A small multi-label image tagger, trained from scratch.
Model: 2.96M parameters, 32-pixel images, arch repvgg, norm batchnorm, depths [2, 4, 4], widths [64, 128, 256].
Data: trained on rosettes with rotational symmetry, 88.5 epochs.
Rows from block 3, named by matrix and row number. Each number is 50 + 10 x the weight over the matrix's rms, rounded and kept within 0 to 99. All counts start at 0.
# c3: 3x3 conv (model.blocks.3.c3.weight, 128x128x3x3), inputs 108-111, a 3x3 kernel for each
c3.0:61 55 43 42 53 32 55 64 50 57 71 39 46 52 56 31 56 61 49 35 70 45 48 55 58 47 57 45 51 57 59 66 24 42 30 50
c3.1:64 59 38 48 48 41 34 57 48 43 78 50 51 56 37 17 41 50 49 34 57 47 50 58 77 72 40 63 54 55 56 58 49 50 58 52
c3.2:37 51 37 53 37 67 44 47 54 58 44 27 56 24 56 31 44 44 51 30 64 49 70 53 58 43 55 48 54 60 47 55 38 56 29 53
c3.3:57 41 34 53 64 21 57 54 37 58 63 44 59 44 33 49 59 41 47 46 53 58 47 60 47 54 55 44 48 60 49 43 42 40 42 36
c3.4:55 57 50 60 58 50 56 51 50 49 51 56 49 54 53 60 49 37 39 47 60 43 40 64 51 50 75 51 46 50 49 55 64 50 51 44
c3.5:43 28 46 53 50 59 47 42 51 74 42 37 42 46 76 42 41 56 35 39 46 44 55 46 23 37 32 59 50 43 57 36 62 62 46 47
c3.6:50 52 54 51 54 38 45 36 40 44 47 40 33 55 36 48 24 37 53 66 73 57 32 53 54 79 50 46 65 53 59 39 54 57 58 54
c3.7:44 61 59 57 46 62 48 66 49 44 41 68 54 54 51 36 44 46 71 54 33 54 62 56 42 24 24 59 43 54 52 59 55 38 63 47
c3.8:50 38 48 35 44 64 49 57 54 69 63 50 38 48 52 41 59 58 52 59 52 52 47 40 53 50 54 43 28 36 48 42 47 58 45 47
c3.9:69 36 61 59 38 81 60 66 55 68 55 33 59 43 49 49 54 62 51 49 61 36 57 34 63 35 43 54 47 47 48 42 51 63 43 61
c3.10:49 53 44 43 41 53 64 52 47 50 27 58 48 33 26 76 71 41 58 45 38 61 40 57 33 28 50 43 52 61 37 43 52 51 43 36
c3.11:48 69 46 50 54 51 45 49 39 64 52 43 53 54 48 58 57 50 22 34 48 34 39 47 35 42 47 53 51 30 37 61 47 54 52 36
c3.12:37 59 48 41 56 50 41 46 56 37 61 45 42 56 51 31 35 50 49 55 41 58 55 56 63 57 67 35 42 48 34 57 52 58 59 43
c3.13:50 56 48 43 48 46 53 49 47 35 41 50 49 54 40 49 41 30 37 39 53 39 44 59 38 30 41 50 53 38 46 49 43 50 48 40
c3.14:63 50 48 49 44 57 52 65 63 50 71 50 33 53 51 37 48 57 61 55 60 46 54 52 59 42 46 37 47 63 64 41 37 56 41 38
c3.15:41 57 68 40 38 77 50 59 60 33 50 56 51 56 53 46 49 53 55 44 46 41 49 52 44 54 49 41 24 64 46 69 30 58 37 52
c3.16:49 38 61 52 68 59 32 35 42 70 41 48 39 48 48 62 46 40 43 56 49 58 51 39 45 42 61 42 54 61 67 59 53 52 41 46
c3.17:54 69 42 27 63 52 40 50 43 41 54 56 28 37 50 65 51 52 57 40 55 67 54 37 63 58 52 55 38 51 38 56 45 40 36 67
c3.18:58 50 52 67 48 44 58 43 48 49 37 54 62 43 49 55 55 45 44 40 42 41 52 36 54 61 49 60 54 61 52 46 63 50 40 22
c3.19:69 47 46 54 56 39 54 38 51 54 55 45 41 44 27 52 55 30 50 53 51 54 56 39 50 34 37 59 63 43 69 63 55 39 40 12
c3.20:49 57 46 47 44 48 45 48 41 48 48 42 53 47 34 49 49 44 47 42 54 49 56 56 59 55 52 50 49 40 49 48 61 56 50 52
c3.21:29 39 35 73 50 34 40 47 45 38 46 50 51 44 34 25 47 36 62 37 52 50 53 60 56 41 46 52 57 56 50 50 57 49 51 37
c3.22:39 43 55 50 50 35 54 45 46 54 63 45 52 47 43 45 47 44 47 43 49 45 52 62 64 52 60 46 57 53 46 51 51 55 65 52
c3.23:54 51 55 41 47 75 50 47 73 34 34 51 59 54 47 50 42 53 58 61 51 33 47 36 40 45 42 54 69 51 51 55 62 58 65 56
c3.24:53 49 52 47 42 49 41 44 57 55 42 45 51 46 48 40 51 50 50 53 53 38 48 55 53 59 61 43 52 34 53 50 52 44 37 46
c3.25:65 51 48 57 49 25 47 45 45 62 56 37 60 51 30 27 25 26 45 57 58 46 55 45 52 38 39 41 44 62 54 59 48 65 37 31
c3.26:46 47 56 55 40 69 43 49 43 48 49 47 34 45 44 57 64 49 63 62 62 40 43 47 48 47 44 37 54 53 47 46 50 53 58 65
c3.27:59 51 44 52 52 57 66 46 66 44 68 54 70 29 68 53 48 71 55 40 58 50 52 59 38 44 70 48 54 51 47 65 62 53 43 49
c3.28:59 54 49 48 47 49 46 45 77 65 51 49 38 52 52 43 57 49 56 56 55 39 42 47 63 62 55 51 41 51 51 46 45 52 55 62
c3.29:38 58 44 46 44 35 46 50 59 49 36 37 27 54 55 49 56 54 56 46 40 57 34 32 52 57 45 57 55 47 48 50 43 62 41 81
c3.30:55 51 33 47 51 33 60 58 35 49 43 54 44 43 50 55 57 46 61 42 48 60 46 52 44 34 36 55 54 54 45 47 47 40 44 38
c3.31:60 49 71 53 59 56 57 50 65 51 51 52 45 48 59 48 45 45 56 60 52 57 61 63 42 49 61 72 64 49 41 52 65 41 16 35
c3.32:47 47 32 68 45 56 56 52 42 45 65 46 53 52 44 37 40 48 59 65 50 47 56 41 49 46 47 41 43 41 57 40 47 43 56 29
c3.33:51 55 56 67 47 36 57 48 44 74 56 54 80 54 19 53 32 27 52 56 59 40 40 58 52 46 42 44 49 57 52 53 51 59 60 38
c3.34:59 59 59 40 50 54 41 44 62 50 70 52 61 36 40 50 39 51 31 37 48 46 52 61 63 55 51 49 47 47 47 52 53 64 37 54
c3.35:52 41 50 50 55 36 51 60 48 60 41 46 56 47 62 55 47 51 40 55 61 50 33 41 44 45 50 55 35 64 54 58 39 63 49 42
c3.36:46 44 39 47 51 49 53 64 52 70 61 32 27 53 34 34 59 61 53 57 59 47 38 43 67 40 43 57 51 50 48 44 44 68 44 57
c3.37:49 63 56 48 53 44 43 50 53 20 44 60 36 39 73 35 40 63 54 45 45 37 45 51 51 62 51 54 51 57 61 44 57 33 50 46
c3.38:52 50 38 60 47 40 56 52 34 42 57 49 47 54 43 55 60 29 36 36 24 40 38 33 35 40 54 52 48 50 55 38 51 46 28 38
c3.39:70 58 47 45 56 43 44 53 71 67 75 31 43 48 36 38 56 55 58 47 64 52 38 48 66 53 43 67 49 64 53 51 32 52 48 54
c3.40:57 69 33 55 54 40 46 59 45 50 66 66 61 52 52 58 60 44 31 50 40 31 40 53 28 40 56 44 48 48 57 45 56 60 51 47
c3.41:59 56 54 55 49 41 52 48 59 57 60 51 53 54 46 55 51 63 50 40 54 45 51 42 35 56 40 59 47 64 48 55 44 49 37 62
c3.42:57 60 43 50 52 22 50 42 40 60 56 36 45 46 39 53 44 41 42 52 45 43 41 49 28 67 62 49 61 61 66 38 52 59 72 38
c3.43:50 51 51 36 48 58 37 56 49 55 53 70 34 56 58 50 54 54 71 67 52 42 58 64 60 56 48 38 57 54 46 49 34 46 06 59
c3.44:49 33 55 61 50 53 50 56 56 59 46 58 45 51 44 54 54 43 60 66 50 40 63 45 43 27 40 51 46 48 54 57 51 53 57 58
c3.45:57 42 57 37 38 68 47 34 64 62 53 59 38 45 64 38 59 63 48 48 48 51 57 55 56 61 47 50 54 31 40 51 46 43 32 50
c3.46:22 48 66 39 60 51 52 51 45 42 36 53 24 48 50 55 57 59 53 51 43 49 41 40 57 53 62 25 37 57 48 52 28 51 31 50
c3.47:49 48 40 55 55 41 59 23 59 49 58 39 55 48 40 55 65 41 60 51 49 41 51 52 62 55 66 58 58 49 50 49 41 51 39 60
c3.48:39 48 39 52 56 45 48 43 55 49 50 60 39 55 53 40 42 66 49 57 59 62 44 56 51 65 46 48 45 54 53 37 32 40 34 47
c3.49:56 57 44 40 43 67 65 42 65 42 58 57 55 43 49 47 54 53 66 47 43 51 54 49 36 56 67 53 62 39 55 43 42 42 66 58
c3.50:45 32 52 62 50 52 44 44 30 65 44 34 45 54 50 54 49 36 45 59 42 42 57 56 55 55 39 54 51 62 60 57 51 58 62 40
c3.51:48 48 56 56 39 59 54 44 48 59 38 48 47 48 21 30 52 38 48 56 62 42 54 63 49 43 51 60 63 60 65 58 47 62 51 53
c3.52:28 53 44 47 48 72 54 46 60 39 51 49 60 64 55 55 57 50 59 52 47 55 53 58 49 56 54 29 36 47 48 51 58 56 43 54
c3.53:53 47 52 58 38 75 56 55 63 43 46 48 34 53 39 47 49 45 42 54 42 47 48 58 56 43 42 52 43 44 51 50 50 59 65 59
c3.54:46 59 47 58 45 47 40 55 61 40 62 76 55 45 47 37 37 59 52 28 51 46 35 49 56 49 40 48 49 41 54 40 55 57 53 42
c3.55:51 47 41 41 65 46 50 39 51 48 52 55 41 43 44 45 51 57 50 60 65 62 53 58 58 64 63 40 41 48 52 53 27 30 59 58
c3.56:57 48 56 47 50 51 39 53 61 55 45 60 51 41 67 29 50 45 55 71 61 45 56 46 50 50 42 49 47 44 49 43 43 45 46 43
c3.57:37 62 44 46 53 51 55 49 50 31 45 52 38 55 51 36 48 50 45 55 56 44 48 46 44 59 63 53 36 51 39 56 28 56 24 62
c3.58:59 45 56 60 45 46 49 59 55 61 51 72 60 51 45 47 30 46 48 39 51 52 45 62 55 55 46 50 42 73 45 55 64 41 63 51
c3.59:63 50 53 61 43 37 63 48 38 44 39 50 47 42 38 65 63 24 62 54 49 48 41 54 40 43 47 55 46 63 52 52 50 57 37 33
c3.60:51 57 43 42 43 69 61 35 63 37 40 41 49 49 52 55 52 52 53 57 59 50 47 48 51 51 64 40 46 35 55 59 31 39 33 68
c3.61:58 44 34 47 55 42 41 45 68 56 60 41 44 48 53 55 54 51 46 60 58 50 50 48 45 44 58 38 45 38 48 47 46 60 44 40
c3.62:42 35 61 39 52 43 80 72 51 47 14 24 21 39 43 61 73 48 57 70 53 51 50 41 36 19 44 64 44 45 64 52 54 45 46 49
c3.63:46 55 73 57 30 38 48 58 47 72 62 59 51 48 43 43 46 54 57 51 54 12 50 63 55 62 47 52 48 71 52 56 51 43 47 46
c3.64:60 45 48 64 63 55 56 56 40 51 29 52 48 61 46 54 67 43 48 58 35 47 56 43 38 15 43 45 54 58 49 54 47 43 42 39
c3.65:53 48 34 26 60 58 60 42 29 33 66 39 44 44 46 52 58 45 48 51 65 53 50 48 44 65 58 55 52 42 31 51 36 57 48 76
c3.66:54 41 48 60 43 51 62 31 60 63 44 29 52 43 38 76 65 38 53 67 60 35 51 49 52 47 60 43 55 54 43 40 54 75 52 42
c3.67:54 34 44 35 59 60 44 54 44 60 65 61 35 46 49 54 51 40 58 52 59 47 61 56 52 41 55 45 51 57 48 57 55 54 52 52
c3.68:50 47 58 74 37 69 62 44 58 48 62 60 63 54 49 52 54 52 38 43 43 46 45 48 52 50 35 64 55 30 55 36 59 65 51 60
c3.69:56 55 55 39 49 45 49 54 37 59 60 59 42 47 53 44 56 44 50 55 52 50 47 47 55 53 39 54 52 52 49 43 44 50 61 41
c3.70:40 52 48 54 53 53 48 70 47 56 47 51 55 57 47 53 42 38 54 52 51 45 53 54 39 46 40 47 56 40 72 42 59 44 59 37
c3.71:52 57 37 58 48 54 42 38 58 59 46 43 66 48 33 51 47 47 37 45 55 34 50 43 38 51 44 54 51 45 53 53 42 48 47 60
c3.72:43 45 65 73 44 38 31 53 37 57 38 47 37 60 35 53 39 31 31 58 61 47 50 71 51 72 55 46 45 52 63 55 45 57 75 40
c3.73:51 58 44 48 51 44 59 48 50 68 53 50 75 50 66 66 56 47 50 40 36 39 48 47 50 62 65 54 49 56 47 53 42 60 30 40
c3.74:55 72 23 40 60 36 36 59 54 37 71 44 28 50 39 45 48 65 32 37 57 22 54 59 51 64 55 55 54 42 38 59 41 48 42 45
c3.75:46 44 66 41 36 77 41 49 50 47 51 50 57 44 47 39 46 45 51 42 33 52 42 37 48 41 55 42 59 54 45 24 64 64 74 56
c3.76:44 57 59 55 57 65 55 45 46 17 44 52 28 53 75 56 62 42 42 42 55 57 53 48 49 44 63 51 55 52 54 46 59 46 47 51
c3.77:34 57 53 35 66 49 60 56 60 66 27 49 52 35 56 74 47 57 49 39 46 55 37 68 55 39 59 55 51 60 31 52 58 59 45 65
c3.78:53 68 63 40 56 41 49 49 47 52 70 59 49 45 59 55 65 51 38 27 44 51 48 51 42 44 42 44 39 44 51 50 45 69 50 46
c3.79:53 39 38 34 54 51 48 53 48 51 66 49 54 61 55 56 48 54 62 59 65 59 48 53 56 54 48 37 44 48 48 45 46 45 32 48
c3.80:46 57 40 50 63 39 47 64 51 68 40 40 34 41 64 51 62 58 53 44 46 37 25 36 39 29 51 51 56 43 33 52 38 49 51 44
c3.81:36 63 47 51 40 41 59 41 64 37 32 61 57 52 61 70 20 54 58 28 46 60 37 70 49 54 56 44 47 58 46 47 53 42 49 57
c3.82:41 61 43 60 49 18 50 51 46 47 51 55 51 48 43 59 52 46 44 54 55 57 55 60 42 40 34 52 40 50 47 60 34 53 44 29
c3.83:63 46 63 50 44 65 49 46 64 69 59 64 56 38 63 48 50 62 50 37 49 51 48 48 54 57 55 51 50 56 59 37 46 44 47 58
c3.84:41 55 50 55 54 42 63 43 25 55 49 45 67 50 43 46 62 45 66 50 52 48 52 60 54 46 61 42 57 63 46 61 64 44 48 40
c3.85:44 50 46 54 44 51 43 59 56 65 49 42 56 47 44 40 31 62 31 48 48 52 48 33 42 57 42 40 48 37 51 48 33 56 48 40
c3.86:41 56 48 57 53 05 36 40 47 48 53 24 54 70 34 37 40 42 42 41 77 54 46 64 65 66 56 53 52 48 63 64 26 54 54 37
c3.87:45 43 45 40 62 60 44 36 52 52 50 50 64 50 52 46 35 58 54 59 49 62 57 42 46 66 52 49 59 52 58 52 59 51 55 60
c3.88:55 53 56 54 53 31 47 47 60 64 62 55 41 44 53 26 60 45 51 58 39 58 50 65 57 64 41 68 41 67 45 50 58 54 50 40
c3.89:71 53 34 52 61 49 52 44 41 61 72 54 59 53 43 46 49 43 43 44 55 65 45 63 57 41 52 68 60 54 49 62 44 52 62 54
c3.90:68 40 33 51 64 52 53 23 72 42 50 32 48 42 47 63 47 54 48 50 49 49 59 47 51 54 56 40 42 53 42 56 28 49 54 59
c3.91:52 49 55 43 58 48 39 46 47 29 46 48 40 57 39 37 40 42 56 64 64 53 50 53 66 55 59 64 56 58 40 20 56 46 63 57
c3.92:50 43 58 40 53 27 49 46 56 32 64 49 57 48 57 35 38 51 40 45 52 53 50 39 33 56 39 57 50 44 50 45 44 41 44 48
c3.93:51 41 59 53 62 65 58 57 50 45 28 34 33 31 65 51 57 62 31 57 38 44 39 23 55 47 46 63 49 55 59 31 61 49 63 62
c3.94:53 64 56 63 43 19 45 39 61 47 57 53 59 51 29 43 33 36 24 30 34 44 48 58 56 75 69 60 54 58 48 45 37 53 57 49
c3.95:41 39 61 56 50 45 45 41 30 53 50 47 46 59 50 49 36 38 43 55 44 61 46 51 43 44 60 47 30 48 60 42 58 46 46 53
c3.96:43 67 49 51 53 48 49 48 58 44 63 54 43 42 44 47 46 65 56 22 41 53 35 46 50 73 46 41 37 47 50 54 47 53 56 54
c3.97:48 40 47 55 47 37 56 64 00 49 52 42 55 50 44 50 50 36 38 35 61 49 58 60 36 39 46 50 26 65 46 51 64 61 51 30
c3.98:51 59 34 52 42 53 51 40 50 56 46 47 63 51 45 55 47 53 44 39 51 37 53 55 54 67 56 45 49 44 48 58 43 61 46 48
c3.99:58 46 36 53 48 36 37 56 29 45 53 50 36 50 49 38 46 53 57 56 51 64 50 46 58 49 68 38 44 34 49 52 60 45 78 49
c3.100:34 39 37 39 69 32 51 33 28 50 45 32 61 46 50 51 31 40 62 52 61 47 54 54 35 34 41 40 51 55 54 56 56 31 36 51
c3.101:60 49 27 55 64 58 45 41 62 41 44 48 37 44 69 49 51 47 40 37 59 40 33 35 47 46 44 64 69 47 44 50 51 52 53 70
c3.102:37 37 36 63 49 41 50 49 23 46 38 48 61 56 41 54 54 25 60 52 45 53 47 59 46 34 64 53 40 52 55 48 64 61 58 18
c3.103:60 59 62 58 50 50 62 46 52 45 50 47 56 47 39 45 52 43 43 41 49 56 35 44 39 29 46 58 59 44 59 54 60 56 51 38
c3.104:38 69 38 33 41 67 53 42 44 57 56 57 36 46 64 43 39 59 42 47 33 47 48 48 24 57 60 35 61 31 62 48 27 48 40 54
c3.105:34 56 52 37 59 48 45 49 51 54 45 56 38 47 48 57 45 45 56 48 53 58 51 58 60 57 67 57 54 52 44 55 50 59 42 31
c3.106:51 55 38 54 51 59 62 35 67 52 54 51 57 47 45 60 59 51 50 52 41 31 48 51 42 57 55 38 44 49 43 66 39 59 54 62
c3.107:61 40 71 51 58 52 39 59 78 46 44 50 48 44 66 39 47 60 44 43 39 46 52 50 61 51 47 47 55 53 33 45 52 34 47 30
c3.108:45 55 56 52 36 33 33 35 26 39 38 43 46 57 54 58 51 35 52 27 44 51 35 52 22 44 53 53 52 49 41 49 58 43 61 52
c3.109:41 37 51 51 50 42 38 49 39 48 40 45 35 45 45 33 41 42 60 46 51 52 49 45 56 49 61 60 39 47 48 48 54 66 63 67
c3.110:46 49 38 53 45 48 46 59 51 63 39 42 73 43 53 34 55 35 50 48 35 50 41 40 60 47 45 41 62 59 45 49 48 52 48 43
c3.111:36 76 45 36 51 34 44 70 40 33 54 53 52 54 49 34 52 43 50 47 44 49 52 51 55 42 64 18 50 41 46 45 36 35 35 39
c3.112:62 63 49 51 44 35 52 48 51 63 62 55 30 44 50 54 26 53 52 48 50 56 46 56 40 53 60 40 60 60 51 37 31 67 57 65
c3.113:53 61 65 56 52 65 53 44 52 35 55 48 21 51 66 44 47 45 34 40 51 45 35 34 58 59 49 74 63 45 61 27 61 59 71 63
c3.114:51 47 51 60 25 51 49 44 70 36 53 73 53 49 39 43 24 63 56 46 44 36 48 43 38 58 46 52 58 57 45 50 61 50 55 56
c3.115:50 64 45 48 30 72 58 46 48 50 52 58 51 46 43 45 59 35 65 37 64 52 53 58 40 26 61 52 44 42 42 53 55 45 44 56
c3.116:47 37 50 50 54 46 40 50 46 49 49 50 50 50 47 56 47 46 68 71 50 45 41 42 53 57 51 39 51 46 68 49 34 47 43 57
c3.117:46 60 49 45 55 55 54 48 50 66 70 54 53 52 60 57 52 52 42 39 54 32 33 46 31 47 55 41 60 63 64 46 47 63 58 44
c3.118:38 31 50 51 49 52 53 50 49 53 36 44 38 59 49 42 48 56 42 67 67 51 45 56 44 64 36 41 54 49 53 39 54 39 44 37
c3.119:58 65 50 45 47 42 46 41 38 63 47 45 42 41 44 41 41 34 66 60 56 66 57 61 55 53 49 60 49 59 56 57 47 58 55 55
c3.120:55 42 53 44 56 41 32 32 43 60 59 52 40 47 63 34 47 24 46 42 43 42 56 55 55 60 61 63 53 47 56 63 31 59 41 23
c3.121:70 43 39 47 50 29 32 55 52 36 68 45 61 40 35 34 42 35 36 50 57 31 59 46 42 66 45 57 54 43 54 48 46 48 50 36
c3.122:47 51 63 60 41 62 45 32 56 56 59 55 45 59 58 45 34 58 68 51 46 53 41 64 50 50 47 53 56 46 53 42 51 43 42 59
c3.123:52 29 51 54 43 44 55 57 44 49 50 21 39 54 30 62 72 34 52 59 36 57 52 58 60 51 30 49 38 59 46 49 57 53 58 44
c3.124:39 25 69 46 31 52 29 65 57 52 39 20 51 50 50 23 44 53 58 56 68 37 49 49 58 34 46 66 56 50 50 61 41 51 39 67
c3.125:45 56 27 51 56 19 63 54 33 39 47 51 59 45 33 55 45 36 61 42 52 53 52 61 42 35 56 49 56 48 48 61 34 54 39 55
c3.126:46 38 46 44 55 45 48 55 75 43 43 55 56 45 64 56 53 52 62 58 52 46 67 34 33 51 41 38 40 35 52 61 30 58 59 40
c3.127:41 59 59 54 36 53 48 72 51 53 56 51 43 51 36 52 53 51 54 59 44 41 48 40 72 61 51 42 65 48 56 49 34 48 47 42